Rows from block 5 of a small image classifier, named by matrix and row number. Rows with one number belong to one neuron. Each number is 500 + 50 x the weight over its row's rms, rounded and kept within 0 to 999. All counts start at 0. Numbers have three digits each.
After each neuron's rows are labels from the 100 images, of 14848, where the neuron reaches its highest value: "responds to" is what is common among them. Only what is clearly more common there than usual is listed. The data: small charts drawn from random numbers. In brackets: how many of the 100.
# fc1: MLP up (model.blocks.5.mlp.fc1.weight, 384x96), inputs 0-95
# fc2: MLP down (model.blocks.5.mlp.fc2.weight, 96x384, transposed), outputs 0-95

fc1.199:466420553463561470542658499393487467499485520525578545477519519437515467524553547485621530499474411429514648467539487442524530474529514503533494536463453531527467539489499467461544577468553433462509477502490519394442602551559451439555501487515492553438498538577457539444489470555476518436
fc2.199:518446497488474500464549427476540498535575555491411526510593405548451473505493515501500445465412499555465555520542501576511609632557497510505509461416499518477542526539413547484462435566497406450530475442561519515567520507603418413575534467485465480473521518422487396540487474495518412504
responds to: step chart (34)

fc1.355:412411484579480484518481496546507456570505507438541468470504422415518503527595514519425520448499562550392534516498495512532518487433547507533470492624498439537523532549515518521499448455437414480494467613412538502393458595496525516535440629529504534561511449499451468464513558451550430476
fc2.355:500472506488567481443465498516503535462452470426522519559477498490583467573552500448563471513504543413469562465549484586415542520580474394509540537558482435410539570557448375474441524492452469544617547481514579438477553472532552519529555509492429531557503530527444442452418596522531444487
responds to: flat (36); bubble chart (31)

fc1.305:469554424549527477496497509535525565520491445455417442534432418486527539520388474445546544484489419524570497554528516496609533472498421476505444484442440457478578446534494463439482405448434462501451442419557493464459437465573504397405587504536479479543506475509447440461569492544517409538
fc2.305:457456495439607438461440519522518421451517479420524518541469529544460414497477492466535426483519515478495529534485483520482455587462472517510515598537478523502469526455495492516505334461423579493598558556545471572513490431518348473491534534506483461475439414455475524569595546517561433480
responds to: flat (80); line chart (46); step chart (29)

fc1.359:436508440532515460593572523492487478488490525544533503493476484574535529491523485390521656493533464521482481488561556541630558461510467529544382510487536524523558532463481338557504558523540431467458477502548468509551448427478378517501466480510544583512583513504575542469506548532482468505
fc2.359:401559504480562377492519573471473443440525520346524513519550439467501566466489411470473419540469451434549547460503574463446510448566582477552489525491535493506502519486583596482467487582482497522578497536508479472491465514509514488538520493429429422437494544509488578486464515371416527526
responds to: flat (91); line chart (51); step chart (36)

fc1.22:485462542531403460473529480409492448426439534549546454489638549566467552469533524507505480506513526532387513520504455562554398573531512484554505583498482466442531467545454523533445516546575480579504459445420476537584438521459555520547456542504577500553487447478526499428631556556448498532
fc2.22:458482449525538430507501494482527458492530461557453547457484488503529443350445466424545579545581474449609467476486454428557449483383509477513412490512492568540544507487527508601564520489458553390462481543502522488511564609417521590453448565496508473517522527502526594493570496442507491491
responds to: flat (32)

fc1.179:406520624491435525455471510428526448494528473499394584589485453514534499500452472444528469475569508464530433466585466501511415506439483558577445479582465477543587485422613411522478451447575527487519463462470452510468517539489481429515543483560464582449487455464544483539549527553586470559
fc2.179:523495444491547489495527441408543502595537588466539490443486579598479501504468540566545549425455496487584552481462503517506557477370477598515552476573504462488488469520458495484576444498482458567528514481447529490510572496529445571540589496487580490585477522426502537465512399571482627437
responds to: horizontal bar chart (74); items: five (35)

fc1.19:519506436528541472473525500506613421476445562472478555457514535518413584496403565528538538560564466478469461549476419419554482487429491398422487507478475562500583519449447551494481470492415511451567418480442591365489474475484414542500542497448473498568516490542571489472502490441568485537
fc2.19:484524471568589518479504508424424587388492525447466458503555516445498433556439390588534514451576517529517411366527442523451456555457510496522503503499483537532517492536472565565510405521502517504460471520501505600531492584562499484522527527460485464534560600413530509576451560479437428500
responds to: pie chart (59); ring chart (27)

fc1.38:545554378531561484540429517460593463458473554567526494536474555512472594412435576526452551473504511498486485489494432487557499473446524440547480572529501408518537559508481490476390456385503498389595455532533520452498459428449504532490546403495428491528544469484501494495484497496589455398
fc2.38:468493527500437497616556491458489524407544575562531447577507600425449486570479432461468471555494523499517508500511426445489484486585473436623501499482425460550519563442505556530424557536576511558558538551490471502491448486480627579483556576463500468529447485473475438545486422473455427523
responds to: horizontal bar chart (51); items: three (45)

fc1.205:422486436471545544507392492502452453566440496413545514554512500654545576507598461577472472491531487479456534539522417545516540454439483499477499486499407565573537426462470488489436463397563433407442495461542533534542426507518476512535533509518549451406531452561535445510523527486560464530
fc2.205:584526539450557451551589485429574514497537509462463476470520521485519445484480473527481382466508451510531459546523568414516491498482497527503528466519459513555484468542472442476490344460493574390475457524487627515597542488551442559537498520439497459516433524361506482541551476494423592470
responds to: pie chart (51); ring chart (44); items: seven (31)

fc1.223:567483548419468600436527474458505498530474542427478565506561537446505466418486618468443507544482482508493452491448475537459623491484482432485434482544436540432530503478494556614448475472574547448479476498571456534464569520467414579468439464515432580453556569553551550505504458447470586510
fc2.223:469488437527594442400494458450484425534538477450526422438524477556466530499475517367553467463502539517526459517448479523505352532473558424540539472470516456523554558508516488433559415443421511488453443448567575455478541519456507469513431494430448455551516552449572456508567542446578489434
responds to: step chart (31)

fc1.304:523521412453391494431509411515499525529565528406525498589488412459452446470527548366485569561517489493543569403492528498519545546503413520522475519497563526458530562588499501541471538452563406515527557418447488549495430497487588466548500419540446552481469556563538516425514462487519518527
fc2.304:454493476613550455405500443566419511499490589458469462600538559489499418553511467539473517460574472525525458473452531576448470553410553484555468441432492536518555569501465601524529445531540485478515476637536466507406482470567423587510460541455463473525536492544475517520493539452562582497
responds to: step chart (30)

fc1.74:492515472467554514478447491594532491519505460463464452422404486578422533516516475422482542514452468550542472457406583513509453384469488435451422517468466422463533471460505429467472424561517502481371470484483467347397410532516537503556554506511430480502535517481483452425502504480515504564
fc2.74:558451422498505499454567515592516517543437512436524533480491521529478462512522545466510413492548461446413500484464496530477487559484475500421510544525478431450469446479586425440515369483539513555468530435449428530430541531535399468490466531446565420505474504620350538529521497482547404529
responds to: pie chart (40); ring chart (33)

fc1.56:433534494399502505517489512492569540565532518541506486448550456531523499500420470553459449551561418366454584523508450452450525484387530503524505430650537517462540520556568421511458513445441492478501524480525544474430501403485525551455515565492551466563486485503428531502520384481589448487
fc2.56:516522523342504583480527489498520490605500537506495522513488486515520517537518448421403413489493456538477474538510526517477524560527518526458480428540558558472441508529473548503494531481519495483522455371507299485495570446543537457513554480505519532532461502490532324475514490457517536586
responds to: items: seven (48); stacked bars (34); heat grid (31); kind: radar chart (26)

fc1.71:481458590523523520501442451490543587520512541527432436489551481451484554452488475515493415492460485468492490527513504504550584524481574493542495449448422504462532538441458491493473452520498451511439411527594475475562461510511547545543541443633539531527397534435522493563445378446459326511
fc2.71:456507456487396463486480503491432393585530501566521476482493549572502444616576537455368413371473557495482397512534394517462402482419544475528561466502536502472533460492401519415444506506469511475477522525537505474507462542533445451436490496505531509533410499511508499457561454500515482478
responds to: pie chart (89); items: eight (36); items: six (31)

fc1.349:477454539538451546511497477484515559513559472458572496492421545503440456518494311513567409493485488484420440497590456490553437482503472451583453462578503564527455533525525588457469445374469464564545518502495529582460552503544535468552441481468410527453476466499464421449526462443554485481
fc2.349:555511530559566474505548424520532485550542596505504523540566485527414462529409456421522589457581462520531449482449525529519516559564467479354590571470559550497499515521475463508529484545561438477487582536528447537494552535429558570443458572453547418445454456542435543484560505500413503521
responds to: pie chart (52); ring chart (44); items: eight (34)

fc1.303:489488471452517559471529469470544547540540527490461485411446531489439465441539441623523551515491459437480461512438454496485547490509422496512458504504486450501507392505486434517512485399529506483455529497517575469506387539435556552425513524469539619378407563500567477513534425436566429401
fc2.303:545514565487516549553563523457543498609421421606395542484535492501458447450440427566583595550487489464512440538453524370477549554494538491483432459498424481552417480483558560488468543554512476535499453509463495492467386445558531556457467461498521499444547532502440587504575533482510530475
responds to: step chart (25)

fc1.218:553481576512523481514538558507511531447508444531557470504485445453454486547429406541541495444540437467475483456505485460495473451522466555515471500460506417520313561539494502466556580590596457465464525521503593384504502508601532438538498475471491587435545538443567508416529521544547496439
fc2.218:497526549513467500523468457450532453560528479448389491485424501569517474546464567441477430478511420510436549450453436601575514561435529472489504499472558501507555498608563485532533534469551545412473498411523440522418440465606496513543445479500425470447507565581381560477448534566544515497
responds to: step chart (30); stacked bars (28)

fc1.197:467441473527524500430525482496469485487514397446511585443489529427540476471478636566539455463546570492460492476582490533498510469452545568534523463499457516526415458582569502542424461512509497510474482542478398603494489492354496513536578464490572512577426580503453470505443497492561490386
fc2.197:465428490458538485538412488493569390475427458385574459501588506480420531432508617408532477507525561522479523589551492517487505554408474571475447570558548482537538489516513557554518472484523496625513447469495490519461420492480438476472569444415464486540482540487473544467514605499511502447
responds to: pie chart (40)

fc1.114:398500453433427462417533496477451478551513520531437495572568532500546578527515501466524530455517570482551500463516586468541515466438409576448458464618491494482517451492499530546413497468523563525434519626526529486588469455381564520481495602506483520430494593522462510505577479449481527571
fc2.114:593482469502561470446459473418476451424460459471506510512485508502443601482530524416584498465515499468541473470459390474491546522490474476578506453479483489501534490464516563613426590459552401465461582566418440529518492451551532471537561437467511520590547442585385568543433459489474500493
responds to: horizontal bar chart (50); radar chart (44)

fc1.363:523477478470552397445522627536541445460603510525473442480530434441448567488484406518464512542488529511538463520506449450515432392432549557525543518556520489552482442534491446424435427448421533499566560594471509438590505497471460511579474537487440586507470532475504493401562505546491492441
fc2.363:495456490548470463540565535465447548466492483366423534514511568534489445522545544538483447562473532550520486462531502412445555496486515558552520540626512570512494454510476549506478463518447549483468581457449552519473587401497406471522464485503455552440510451614394511592531421606497506532
responds to: horizontal bar chart (56); flat (41)

fc1.281:447581431362540580450489436618490523566502520525518554550491597590518544491541381463561421467500460554543543575498496460496499453502377499523534501476494504474549467549506540441526492491482513493481481508504512540430499518444514480538499569426526510522550373438531522405499558473580463477
fc2.281:517483625526454531469582550507543468602512561561472486542456438493454395475504524509452561478587521444491507533510568447555492485413565474479492493443495500510493577433510473398482479551525438407543555531542470444508555489435483496394516486537489553452521459434561665559492507492516485447
responds to: step chart (36); dip in the middle (34); heat grid (26)

fc1.206:599455522561528515473619506497416495547577518490441466522576519435471451466566529505568443475494477536520599495551422508413545425379456530499432526492415462437446439486551528458431454461486484483514504527473416599470482485488555542537510445459507453488457550506475540445418412550444556512
fc2.206:438602491432480531427588467401598548450555546503503459423482519450528428504482457620545496476501499490482585500516498465507534456512510535526505584491460452502450509560531504493441515498373541536489449519453462376580558586534415521517504445427524527451510444452427435560468468469459493535
responds to: pie chart (47); line chart (36); items: six (34)

fc1.219:491463578444380558454497521600464453485479486565546504503480438572471409499584444482527392519534539456558435505512456442584390479493507531454521518514484493565499493459576506452433416484421473467572524456362476541459429470545427509508470433562547555512489503465572512541548516519520502506
fc2.219:484592507452389546544539519478587538444460542472440474483489537540560541515466628565456479499496504545421535493451567488456593514478521545431489528544517518507480480622393461573584530485529468515583532531412517479489443497514486546443549402407557505517565539476466525461495465508548537407
responds to: flat (36); area chart (27)

fc1.68:453564430417547401475516442546517437580468514459522411533510508473532550560511447451532466494530565546476530510434541440553500487548501545537439481514514504502435562497402419462524627472496541542418512537475568535520540493485449541538605589533464459531555532502366427433503504465543431487
fc2.68:521481418480462461450535508478417550512516498440423522488422506582540492512454544510450518578600583472500535437342494431495471538486595480522478417489468422579494435487400473509494574552492484443560461487422457460454453554439490560457509376468471547525494504519439459471530501471472559489
responds to: horizontal bar chart (36); ring chart (25)

fc1.94:504469469447525545601586490467543523428412488453559508489482479482464526500419454448508466464434449533471526539542519412580480516503475431560511475446462422394500447509497533436513518509447532459443545555458541545547422596340532438518432635516544498540527467494478562506445465553507503496
fc2.94:522513444506488439401379496493487504516496466496476534510398482479546414475503554442471486435498436423506561424462471487509487529543488509453430547523517531462429552479454529467451623493515513463566411578566476419532524589475502525508494605451416514482636412541485480523435572478520530513
responds to: items: seven (47); ring chart (37); pie chart (36)

fc1.162:508516556433486430546415503510535523574439468540495489539500495508474519530523605521492384492481634457380476510415554445507418501530478455521442476500434497455489503484473444492444502476564513472439505458373498471545487533576517569517513474404621516444440498533480502590494485447604486506
fc2.162:500551442430508416537592568456461434438510488552469562555553451478563469491478453524492480481530503581490429493474503444478515496523564534472551509498461553495544550566556559453450538540602541456549464501516424474488531439476405494564474514454471514424422575349489559512488371432484560493
responds to: step chart (36)

fc1.362:553518548511441464543606502503456541377414473427502441516550486544446496540464476500540505471494447539470448474567510505545497526525422475584455433525458413489517457484562618457492486479543513497470435608558585408490470482556424390579462574552565508459561484536491481554505500489561557495
fc2.362:527522559522474485436333487490429458471444548476515474489470526577464586412487510549530465501385496443490396425439570510516583473555486497506540529519540457497479500467505507500559467456495575441464461487570468505479575565483570458618487527500453472460512440539604494523515503486546406589
responds to: items: seven (42); ring chart (37); pie chart (31)

fc1.264:586434494423527385557536458487490455537456524471593482414570579508532438435461513491514516534523501402478470493628447523532465531517547584561473497538493502427500536453479500518502447561521492446618432447468502430476542450507391531566502588505472522576528480526541409518495505552422504484
fc2.264:398444478493447480490470503512423444528505429535505400443430532574493451481574418489487502498477550645553386530472392608524489449516533542537492467485528498521410546510416513527467463573551494464542501524399460508452549533487496495535481464509515520448584504472467481547562529424409531545
responds to: items: seven (31); horizontal bar chart (28)